python train.py --dataset="short English words printed on busy colour backdrops" --train_examples=90422 --translate=0.06 --cutout=0.4 --norm="batchnorm" --depths=[4, 4, 4] --widths=[96, 144, 208] --optimizer="soap" --beta2=0.999 --warmup_steps=390
Rows from block 5, named by matrix and row number. Rows with one number belong to one channel. Each number is 500 + 25 x the weight over its row's rms, rounded and kept within 0 to 999. All counts start at 0. Numbers have three digits each.
# r30: branch 2 reduce pointwise conv (model.blocks.5.r3.0.weight, 36x144x1x1), inputs 0-143
# b30: branch 2 3x3 conv (model.blocks.5.b3.0.weight, 54x36x3x3, transposed), outputs 0-17, a 3x3 kernel for each
r30.0:505478461515510504539473449497542457491506450510542503493512515503502511484495500480505512496484575487506484486520483470511529460502503503559528479493534469494506508505486494591453501460489492490482568517502479553504497480474497490517504464476512461468486479483497513471508486498513474482484474516551486505471453513476510438488490479507504476502471479497531467503508519475448518515508462487526510515502481503510517501517506492515518
r30.1:490462486519509494509476517504508518503502493481503481514486529462498527514461509484499486495473512518498515519513497522515528489526490510458519496480509500505486518479478523439504492497479534483493479483486544461484499459485483506489490560519520485538520494509463513510487528515515500506479540546498473474476461460556519474506502516502534548572499419500506553516499481557471458467508518476448499506477529459478534497509493503505484
r30.2:505493449521536516482473440519507515501505484526542481532513477488495521508490516498499471524484442531508491472516508494508502432486471532543457469491464495458545490538482495491502501494473528490465474486524482474477491528527493487446479480560464500543468521542479505538527490448502509470491473534513490513503485528508515453490482500471505492526487505494498491495513497483459526462510515543496508506491459510480539499520514528520486
r30.3:509499524506480519479517494474502512493501457486491521488524482537496494485510512516507523474466569478513495479549474489466500478514476517519462523539541472511498513520491525503444484470511495508511461531469501478510488523503487531566521483561523467529473522480502501507506458465495508478460459542526469513483494446478523493525448484502488456477491529457529490506569532492474477500512497502513511525504506487519500485506516540499518
r30.4:495479551493478488481490464487453493509505506511503538497436454571494469502520502487490552484534495508494482485486475502509526510526513485538506524479549497500513473513491554567488469511484502503482507531492500492488500501508512492582508465532567484490520516531500542470517511498529495515456481519506510482463465522516527468503508477513508496480518457502479506450493469506544516513489519506508492511530488473507492497509495532511540
r30.5:502513510513477507470522540509462507505520490512487528492484504480500475515498519540486434506442501589510486514492528515506477507501496504477522496502502474514488496515477449508476526498511503528497550497475502498534478460474489483490487505534499524500449469489496557477495481477514493505469485491552461522485437507481495468517456513515502486522503503490544448479555523439481521508494527470519511493489520498516459501517527520521478
r30.6:509545460438484495532478490556544451486510509505510514479477466526496478504469503503498526508512478491511492447493474520448525500487505541480537546484480506458478521501464523530456528503481473520464479505480492502483495519507475511514509562499486496490548492457553462500516501438523530501460511507504481534484515497527520480514493496484551482526533496534530493519510520504512491506511487472487511493499457495524455481510503529496487
r30.7:509516507547492500492524468501495501483503490531506467496543557484500519517492504495512487506536497500518523467515443510489493496521464491453524499475483554501523497490469474489496482519517503455487494533551510456499489527469529518524493477446498515540474489449510490538500466492511566476516488540542478507483474497493491497562504492512514472484508501492501466584532466514476463513505503490489515497492495469460464503517490481525476
r30.8:483486503488435544508500481518515524517538490519482523501500483511610513520489549509480504491502510500325462511500534508502499518516499512500506500477490498525501526493516484487501502502491490510494481496477504517494506529525520496476511487515490453508490492512507517494503474506540515495472473508479476510507545476516499519503504486519502491496524509472486505498485489479505493463500475488492507523509496492544518506478507486490504
r30.9:511497522467444503474530492498500537500499481500467527513488538514503459490464500491504476547551510440509518459472538509519542502484505499481450530474450519515479490501505512521484522539539495517517487552491541474498530529475484494557484524420511472481511468495453474531521524510506488489477487501507490531526492518500490523479520452516465513485494471476492454490522498486502521504498474505489488492498514488474485474500484456476474
r30.10:511498502470485513489498541495492538487488530475465500484487504508484519508481501493518493506507475476486543538522456483492505564511470503476478507514446474461497505501508443477480507463478496507527479543476511455513466501503496536495538505475501481457515523494541469489499475478475554519462534497515470484484477458507525473469507589502502501502516512482502519521501464485458495490517494510518523506508516577488454508503481512483530
r30.11:504544472468486489507516524506521530493506446521450500488485522536493505484508501522504517498554461492504512469464487492532482508504509474533505520492454537532491481520505449460523518541498496493449514483489488461481519442505503539519486454463497521507533559488528502523528486484516509488471479518511480533488457527479518463479485477517497497466480509469489492503560521539447522487512509528523514522503470478489500508512552511524506
r30.12:491492467504506496473473517530505488510507459545455503522482523477499501522491502546507476523502502514503508532509521523502494480514486496543476439547461493602519540525490540538539461537507465491497535546528522470467510480479500533514484472534494442511487515493454496514510454484502498498497476483534488483502490500499534501488446525541503496482485476474493531477530487503502522490508563503508506503494489482488521500501487493499493
r30.13:490491481489489480482502500590456506487496500482509497491488493479501523514475497520496516484494497502505511463465478536489497523509497532483476533525483522492583518526548516496472483486510573502489469475473469541487487487513512523494488568450471482457460504486461444477488456552496556476485469513489474531477494480529483491545511484504499510482484489469497489534466510517509471495505503508495495480485477512508500477510492491498509
r30.14:496516499523498498525515481507487499495500494467514503499496524479497458507493495469504462520558489456510491482502506505521474444496509478506491475509499465452515528473517507473451462498532497571553489517524541511490452521447498543546520448529498516528489547497567480471510468480509477528487474478522509520521479527497533486479527520523493473487544514487520518549494499486454523507514481498507510501479472489479459517504506497520483
r30.15:504463477495468497499503485488501526494491503503520500495498475466491498501515505529500494503470536514491457487517563506510497531500514477474453502492442475486462499511495510514533481509472467525467497511561477521518484539496512527504499498574528461474484461540533508565497472506511498560509519481495467511513441514535509498473460459479531500503504498501480476486486493514546484469483491500472499474458515505501545445498503504507459
r30.16:492494462518498503504479490498490513494511456489472584500492501520494501502512510428500453492528530499507493535486443509482468531508506550482539541498515489429505517480481474506495475498520493486478485439459496514521504453487477442462501503521509530515499515488481443544488480493503513504450451501530479519503463494510484508501473477513486467484502481473516507505481513478491547485516512545497506503507479538483493501500524533504509
r30.17:512504500534448519526499495513495498477495518495500489471475509477500498479482487539496502496491527482495524465467520472517499475488499517521492463505525507499520500508476462443463499523471540476526486497499493478506471494432489498472493481514503474543551495495453497531513521537487488467477563470503501486451471532525485509497478501502541501463497500494506534518533459505563493494505494463560487508459537479480509461451520510519549
r30.18:495489491506473513534512501534482490509481456518487519509462493507485476495503490508523505506487517531568477528485492492482455522521489485497507459461461520520524516520548509449519484516491478503503491486465529515497472540504533504444521514514518444546477487540519522472503442520530508482450451525517466489489515474497514531531546524553483498499506516513496504481473502468509503478524458534492489484511463514545482505511514464525472
r30.19:523503444531502493501488464508521497496499468523487503468502529450502475497475507486500512488520513483504494490495535495556497578511543457496535506532493509488567495467471486556523529491499572525455518470501537508500528453474545500452522525506498514498544474531484486500563495467495488515499481522533489504522493498489522475494496538507499525506464502446501459528488481480493471496500512514499518495488503489477487484515494513492504
r30.20:451510514497461416486499511495525514537484512508499516503489466490517531451498489496528511514508504500549473505499504516491500502495504491489490511515504492487497485486498494506497511502499499515502482480503497489487516493504522498496496502488502500497494504484503515509507508505570515495476507485472460497525518475525534497502458484515506483528500509479471503498511508478484502495470509472485492515516506492509528494488302490477514
r30.21:515507522501485495448500523500516532507502503472470512466509500496486468498492510504510494510445488465517534460568537495545546519505505488489551482488475498559526529500487494538480525456568503488492505533475486561500492525495538526467509428514476489481467549472511483490540497450519518514477468468505487505485486522473522523489458485507487510499475489514493484492517518510488525488521475477512491493491506490524465472527502521529498
r30.22:505508494493486503490501527499483508498500470495525494503500601509496547493464490493496490505490504510485532464505500473502522497474456481488495496539492474486548500526493494437506543502517481527531502484471569496494529518483556498481491507470455499492490504469513496487510420500535514519464485513459487537516503475513493528482509478495542477479563515519517514478510503539500457492479458495526490499496488506480459471501484544491480
r30.23:510460564457487494496494479507541498503505522463543458478497488577498514503538502496505464485505454545505495489510527519511504546506528485565411513507468493532539492499533471474521464518493503490543502501496556494501477464484514508534513479464502484488508499565504499516520494500502501487458480518506486531505497517513525479485514520520492497527466493496483504486509468512458502512510504508497507512506482464455495497510514467536495
r30.24:489501495478524503510491523490491510493485512476506464518494481549493515499490503460505471498558493458506489496508480517483492493505506516508476521496488570483473489504477501504513500513509543463497496469576550460488532507467482527485505558536541476512491522502498473524544511462503485529510521507517479526497496538464509484483518536466512501496488557517519550559495500482469491511516468473514512495474484514442452519516504447508520
r30.25:496509518567484495518540493477470490506516488546491433485496523525508489503496508495502510496472501528502494477482449484464489501464480461522511496516502507567502522512509494471501506504441504501476488526496516478516464571476501478494519491541528543515453561496539476513528464459517494466473446485497467474526550496504513508503473499540484533490495509492520490513512503515471479459479504466500486491507503528472455480504512497501520
r30.26:486460552487499488472462523458468473497498460559506483492446466526502507510490494514507517492507515492488496519478465486501490476522516510511532518533488542521473503503501438480538492518483554440523520501483507543522474487507517519529490494456496514510512450503510591491522488459506458497456471528511498476519494483489498518491500501525467525509499487471508509495523547478488508504472533517527500502492520521491484489496512511501569
r30.27:492475509535493501576493470483570495496498491445477449531522479510498497509543509486498488523504493453498501448510560528496507468466522504508484496522467485507506498478475473458520482482504534467521484518496510527505491493508522491465502467487477490506524494475485493501493436488488502515476485504534473496473469475516534508471485541535528529526510431456488523485519528492481521506518477511511534511507439501481538480510525508500488
r30.28:502480512477464509514497502521479512498503468479464508506475440486501499512507506499512527500454504495517505558486461523506472539525583507479529484518480477479501488527518485490454482475469498543453515494441467513479516482512476513551451478484444519521456450559483523493490514512501528520476477472473504522486463501480515501463469459471511468513522499512499486498532494473521498511488496494538497530521500470477506497495471491504496
r30.29:535503497494435418511498494507508507465597457497489491532481479497342493497493447511443506499497518483508461523505530509503496508516498520498493499495491507521481520501512494489498487494493496496509481493484484509498502510506508493465502500508504470498506500494494508511496500511539523489479485500469484502524525486498497508493503506514505474498498496465492512490477511471491492489439483490494496516499521491553513503468459487494511
r30.30:508554515500525503510492421458537496498499514481495488482483483510508444487535497512490478503484525495511507549510552491474536466498474548487480490496480496570504525476472510468508497502531482481493566483496506511500469463500475510494549520494487477512472506483496489497487508490516492516442457485496521496502462528520488496478552497511527449531499499502473494494419472492474527533509548524493503498522472486499474496500511504509500
r30.31:506553467475501507513488500495490511510487481485501456501488495505505520495511508472502518478481494505482525539518510482469487513525477516499504494519518509511507486519493534459494476493461487452502504489447499484486482514545577493494459530469501559510458491507536470477499485534499522517468449505497524487479405519469489467511504493496571514456481493512473523517448476473505506507497540488511486481478499455503489501495511558498501
r30.32:496500469514501505535513481455535493497518495495497506493474478516514472496502497447487524528459524484508477495489490489540487445488504497498516468516513496456524535501520462447469505493455550491491467502467522471492516505473518465510506557497453485504493477467517472479517484475473531498464461500527501532485443510510506509476490491512568510526476472456519486439506539496495518493486481492512482498499433485487550485494507476514514
r30.33:496517506497469503489519493463489505491499486487546509499519582473499485488460499480504493530507463457503508487532587464531495488490517516478557512530514520549503498485472525469491473494468491475507512511490508536498497497500510493483463503491507469507493503475563502546515470512513535507459492512486490522493489512489499485457493509455545468539534506506510502527469508470508532501501459454497514491489484489506429458493507528494463
r30.34:503536512533448499481524496489475515493504461481459507493494508519506518501521499521506549542482531494503530529440562478475500479514467498515570513493540497547493488468477535471538530512521489483466494508477507514488510471474506489469468493514459510497495417531484497473525493497521504499453499501507478482476515495525517497481475538482510475568509460540501501498483468494549515482499485472519507501522488504508475519510519521491532
r30.35:522492495516483508465487437499533522498492486538515474492491527452500478500525500485503519525478528521503514505478495543559475486529504483563485457479498471497492459479455462465490496506533445458510441539492499503491503498451511515487499485506513512494500515521530529485537508513493451502470490516506450493462503476528484515501483555524474482521499562484510516472483477500455509487505512493507503496482526491496446515507511552496513
b30.0:511512483468499496504483541491515510503501471508493535513491503503519531519527528489475491450516525481458547492480539472501488487450507492490514492544468507515491483520461484485496505495477511493497484524506520483533498495499494507455523494479509452526503510552520582432488534471489505499494464467497548436513499470485512482478500458570506483510510485505508495496499503527501525476469502497503483520515478501493492508527509482528478532465492509498455526512483506501506482492505462513490
b30.1:498483494505521498487510466479508509493552510491555511486528497518506509505484542485529421508552509504554522529540518512505479484517512497524451476491514532544513508499499530443457506467507512488493510511486478494454509490513524533520457515473455486492541502473509473524498496488492488499525501553462436447503445471523560528517525487468481477530444489504500484499523488464514498511520508497469483479443440506497476494464525478540543535458479489471539474531566516510516475537507546487508
b30.2:521496471517485516502491510469462481541555514463449473495477521509455486501517502515524539505552510479466474491529520515569557488473492463481506517515470522504500522530478464538516488494454503534518521433457508509541501469472503454542482523535496492476520522451505493483492570520488448477493514464497452519482514534502531513527490476500518533504483454470526491503526525500531461487495499519511503501483481481557468554562445472479471482495519500530513494464530494494522487500508522525500
b30.3:519507487509482510506486515497482502513506485509494484503510521476539556447552524495514533498481485480435508505537499507477476501495478490512479494455462517531489497491513498478507501480505495510461496527522463490504498527501528539454484503480497479485474589433448515499497533464508503477503459514511503487548487506487506500525526524479497502489499478496483512484517528508516526488492517501479480526563477497477472484452485498531501485464514505510510477525513488480461500521471512465508
b30.4:493504516525467472512496508490511487453448477524478463518517491491535531488513526513538461499496539450499489469501455508463518498485494518494525482519481502500534485505496487517494481493487502491544489456535489477497541494473488511443493479496487510489445551475487532483470522457507501503506481505499472483528452481488514545491477503531480523479465489491536524492510524506510508536462488503512467463550489496495496507505457491506487468469538523470497557457502475461490474485475510636490
b30.5:499493521509466495478508524506493526507496518458495502522500489476527477470494461507543496501506492501525502476482512512434493541514481493498512472518492475517479492555545510498469499509483508465489519519513528498497510455494502492526492522495503482496502503508490453525479514475514482516534475518523468475505458528482509514520482493463482467490521520475469485472549534463569498506475530486438452518529533488507489547451514476516479512496493512519498484495487507504527514494503498466528
b30.6:501507512492501513497504524497520505501538569484486498488471513509469521473481487493528493512488485507473521519508479557477506471468507498463470495495535496560522502513480511462490528508479496517497476475492505474483506498532510478472491485513508546516485427505473519518497561508506535507525551491532495468519504522509470503498481488473466490505529488498517502510499544537530533507515487502456475496497492518491489470474488495485469513461481495462483535457486524483490490504474505462510
b30.7:514500510515483508497510484478464488514465498498530486505501496528496459498524481503502478497538466486473481493496507496517458479491465498513492514447505498466475460532498503541469474489492521486504475495522509475515487459493509511530503524442482513470484546459530516471489503463498554490509459475531455504508525482507510465476503496461493553463515493472498529500487504523579475504509525526481501479466499500428537504465492477467471470525476502490453510468536492514526457494488483450485
b30.8:429389418484428471539510523490517493491498480479509479484496492487512491509502472523490499499500491542483496509469489503529530464439496518508511499508492505488456510539504490527517515460502486485486504525497499454490525481479485499479507477498478490511495489501509519496512468483506483531497505502509511501480512514504482495494488491495520504500496517469503505520488506496515506503504511513512527520535494490503522516495500548455522505468486504505523502517456502480513508485500483463519
b30.9:499503525488530480501491487461548531484503511497591489513498517534471480502483504501545436532496467499456524467504515467452480491523478499504518514469482466536477499536516480477504485461482504475483492500507506513482529504502502514514472518495498483506466494520499502501470503511491512489543516493496511505519457519485468508512544489499477536491477489501490506475475494474483461499500494531549467481491467535473483465529512509443498511491474481472525502452485478482490509535539515491521
b30.10:471515485533488507516494523501517507472523459533546436500524524477489508484497478508487483528494505496524472511467477506466463426494499473477495506518533503496538501525514513485512493459528503482482484520499480487515507512490486478439520496463498495493494487498517448503511468560506457500495479497530539503534532532481457490508527479506481477505485511530485491500501472471428487476461508475483471545503555480498506531461540533462480529484546509459522502521485483517498528519546485520500
b30.11:494481511496528486501509502494535502493451458489446527489529543533486518490443472514493494502482504491506495493530522480504472524557512494482499539453528521474542511519508509523487465460484551459473484458487489556511500521509515531542490498485490495516504458501505508514515515540454526506465539469474502507476559525483522465476471507489509458519515488482515491491516524505433522522475517521508470496495484485538537490496514462456484473537521492540558510453500489480457507513511499588454
b30.12:501518488496472486519502508471510526495515502496456485479508498476481543494518501481536488497501485464460452522586462485563507518457504479503487527487508499480490496527520496499526459456525507471490501446494503534532494515502442567528473500531489468525508448585480496510533510535508497502519478485505456472470485511488500493490526512508470504506451492526438460503526474440430516502483463518537490495539507519500533499493527459488510531492495504476530451488466491524518515500484526514473
b30.13:500508492503508513501486488502476543508509503495512519523495461536489527550469504518481488519527485522547483511502496512516495468506502495491502461508496472451489511487518509519531481483497494482496482517489509491494497503505518477459493483482508449536482473496500503530542480491522516499472508525480461469459461480492470471515486458456507516450526581489504482484499510482456495533521523485457491499503467467487487531556504499496536529512471477524520466476527510482489523488479458468534
b30.14:494520513482508482491501504500477478456535503537548519528466477547534491481484524475491514471496507522487502492506521478453480537471527521423473468527513501519493518524480489533487481514494492454501510550555543560487499512474510485497504504519477473501544502532498475541486457452507459500510481516528510519470464484465516509502461493465491487499501488494481494476516501475510496504481497507496472513496483501543509446475524536515489488508521464507535482491510512518513511489517506473486
b30.15:476501462497493525509492498477484469499515485504523494561457453540464501493535489524491505452482499491477488498510501516522494438451488528521498516478502477536550501486554489548513471513504498463536510503559477482520525525418494548504476513502478513509504497521476487496508533503482454482448495518494420472493505508527562537534505490533476512482498516514487509526450502506447499554538475533541480487504523504481519524466466534497443472495500509504498575501474473531500497510452482530446
b30.16:500498491511543480506548490506503468487487483479495509465496497500509525502529519505465494498476493510529487510519506451523495524465516470466535447484470521567489530486502457501499489473506500507550488510478508472491484504467467489500470430499487547500530425546511496485496524510480472530479492510511494484519570511512488484505513483486510498524511471516499496539520487506515515496549504443509528439438497475479496546469492531518506536466536501481520479529479479538489539473487469503530
b30.17:495444485502507514495536490471481463517501513465486502496519452521524492492511475460476512480411523470516506479519528483553520499513473461517510507521507480507491527532490518641522492487482473526465457562473501522504495466535520516484533557487463431485460524499460487499513480503489495544509471522518475481511524509481499489488517481478519524514463483484500524521488510484501476485491518467443526503482489496482520453507495446510496469447478506506500512466469514516488526550554539557534
b30.18:531544509491525511461487512518498469506486482474480473480479484480507496522544462513498512494509501526476519503487469503484563440474489474538503497531522514479497483512477477550482525455514475496509496504485496517519513456504500474479508518515483445504547498503494524506519500528495534478510517521508505511470500532479479498497513496494504542479495488497507510512539489492510535493531508489462520518563536491509525530528506510510513496527478530528507547481468473482476467481526476482486
b30.19:488525481476525526513489481469541481498507512505447490505539478506540457495494494503460513513516467470500502475526507492493497510462512478540549488511467492500446514484477477457480484488503467466513483552571508506521508443530477508544487497479489500482511534495490457487500509521487544532464471450535514523507559484467461482512512539461481526489458476490510506494485467498467488479506508495483499495451485521485499468455517515523488488528538468503492510517504472506546476484528510503500
b30.20:563704550518627576383426393499522513513489511478495498516486495507488518504520506468519468503500492515489478515496493487498490502491507507508499468543512481524466520519509482494514496466509494488495510506531501494502502500500485511478517509507495503501477486512497522509501500482494500491484508491518531522487493542516506478525503510487477492505522489499493501488480492506522481513533503489494496501522479460475502511497482510499461546548569490554509472462478533503509510493482498497519
b30.21:509513500505506536483474482457503529507521520543573518455527493475545532493479517529511495488519497462464483485488475525520474494490481491492511500532498527475512476484467489491504484500498527536498502535453459470468506562494493546508485468484484500535527524499522460515544462538564502515489520513486441502495515560465485501478500472502492479492513500480495510478491489542510523497485462500554489485473504490495520519482492502474509482478559525520486527480458516508471448471471461510544
b30.22:499474529474495480523517516472523477488504523486517494484516531495496490507475481484464491487524466477475501491501498509549450545538489515507494492483505480507514481485475519521520512506526491491456538490431468475497527489584473465538513484503525572487507478486505533475511447479492575484503515511474518510484490496512452472530475482474488532468534497510500462498493522524498547501560504505491523500491531468475486501520478488524499505458476526485494494511483517528485513472507483458525
b30.23:502503497516505486505500503483538487517569471497493499504491473512464479520472480482472536500494504526517475483478497479490477544483532499545545499546565499446496505500524502479486512491480506518538508474449530515499490508503501475524493539536538499521504470499486462532490447498507527509475517525497482500509503489507544486496522486477561533509508536493482523507481459509423463489489511472516529480478509523524459530479465517471522503500535511469529501446515525468484496517465463516493
b30.24:495489503498491471486512487513465452523467520510483499496510434487494464515507502486500502481482526467489505490480505520433500487511500474478493509495542532532500490490514481507527523504525491515518523516458521521452514473480509514470493498502534507465533431513510475516488487510474564504523473463522542536477507473473484490476484511507484490514494517507515439489515499501452486472508508478543512517450521503569524474563488476510506521468518504523476533528493482519485492543487501479533
b30.25:509508513491504502494489496494541492497533428528496460506442524465485510510486508509520498477494508500501505521555527463505491487480483485494500480471498519469530488530450467514500535486513504509484488506505506527526511474505514483529519501461498478494530574468521529470519477517489490456497442538496497492538478486463476452489514519488474505492486469529492503513526521501509507479481516505419493505484489504447515481530492494472513538500497479466515471462484495490513508530477491527522
b30.26:519498487492490504511482490498525478498471493511487516508504494525459461474511488469529485480513483533519502504496493470510515510468480480484517500472493481485523461489484502488527510559516504504468483448484488501510479484495511510500525560513494465517503474515512505491512479509515449500497466481532487490494476521511512480490471517481485503454461494492498516530481476512491449474507510477461510520550461489494493464528490461507475484470497502445515469537547488510497487512501508481491
b30.27:498497503481534513509526486510528498528542469541477495503507508481479479496507495512504500485515523534543486459471486522499491490498512529533491516496489496436519524494496520493510486491504523520508491479495487459482475528467481570494511492516498494480520476544495474525535462494507490508489496511503514489489574495485501468493493475538547467571582496502439502514543469560546476512515496492491496541482490494501514458496552480487499493495503463485545467510518491491491486487541484483494
b30.28:494519515508498476509492503496507486464476493483510490507470523528464459561492486506449462516574487524509471512508465561497520484467520507499495523482493487479478484500488500507486504495533478462527504525546479488520485461515520480525480507520503479493467457482481471497516487487510520454515455508479513506486480482543473506478445494491538501505567518523506508512561501473497490480450516526507478472516480478471505555521476536496493467518515512514481436465509537511512470452487561516474
b30.29:504507494498481488507497526491501485497510507481503491506485481488513505493511501524524472474489509523491496521480487499524513461469480513499498463519482534474481521513489461526496499465499499518488502503489489480472497501473493517490510492483519476507513487512498508497476516513486490498485516496479505498498496477483512498499482507516498512501464496498494514493494483505518506515511496515505515529513486520502500516490511517472540503476488518524479480503486514474505503463479486518502
b30.30:491529496500504486494485490513482487489493491517512499495514483496521518462482511449481481481497512487537486468518487497469511548596526498477506518481508485456521494490501492481510512453484477532496498471486480464468445510485462516483454483495513461511533469500521486480497496477496509522499492497520486464518510486493519487510475511471479515519515501507507498472519527518500494468520495539509490489510510523492484508476506497554514511499502590486450526510486497466499476554464515511491
b30.31:484497505504487497506496503495508488488513525512511526489497514503512524527513487522525489523484482459471483522531525524511490495504477518512482511474530485482518481509512517482519512475490522527500523518481484501478458551537506462535523476463477503494452480503505493544515536463487550533471472493486498512490469472467516508505507492524574512487493475507500492512544496504490500480501502493516552483530486483529493531539456484517498474535505488507501481547498463482483504507501511479523
b30.32:482511500514528507498481466499501506512539519481472521468559513496487497524467508493502491492511480502462502502481489463515511486525455466520496525501477503517510506513523492478465520501487515496432523547519517490538507527567527475559502483543519525499566495502471496498537528485496534445474592504487487477481563497476499508434437474554544475545513469488537473477500510435462506462486539501463491512488495503487507526463503537480501532505524460509544475522529477496500515481516491523512
b30.33:513510501493515517475501493488480474492554521487532517487493482474562494486490472498472478496477500539520526496481517486500487472498515507473497504523530480493558499489458524524537504478558506535459512472482527513461466509514488482480494475519454504475507514482499480468513481456551486478495512520457499509487457503502496507485464528509456530483463479509476513506470494513511518531511489509528538510473500473522504521488501494446495473478474494478494464509515465506490510483527479454507
b30.34:489505489496492500489517494550472503462434516486515546485511467477497504465556495500538470510554512478514476503494500526518530472500494521484485507416454493540523532503503493508499504469535479510502501495547474502470513522498460463520520469514501495475472562499531580510518467493500480484513491498503449475527464532535501475549484506509469494504498518497472478479489507536553519464484487494460475483510519508464519505494532559472571527491501520489472515469514519504503503480464509524500
b30.35:488485492490498498502491508487565446512528497529455506501527477523552507473525540510541544476473489462542486499509531508514473481473481550446545492504557512480490500517509511509500511514481512507503500476527474540483486532472519471540480460499496469505478531460511471489495485477519454459494506480511542531500502476493505464508492561509516523491506469492510482512477477479542501506481511500485509499517480477564441497562445540504472511484512506535484504503512500487467517471490491528487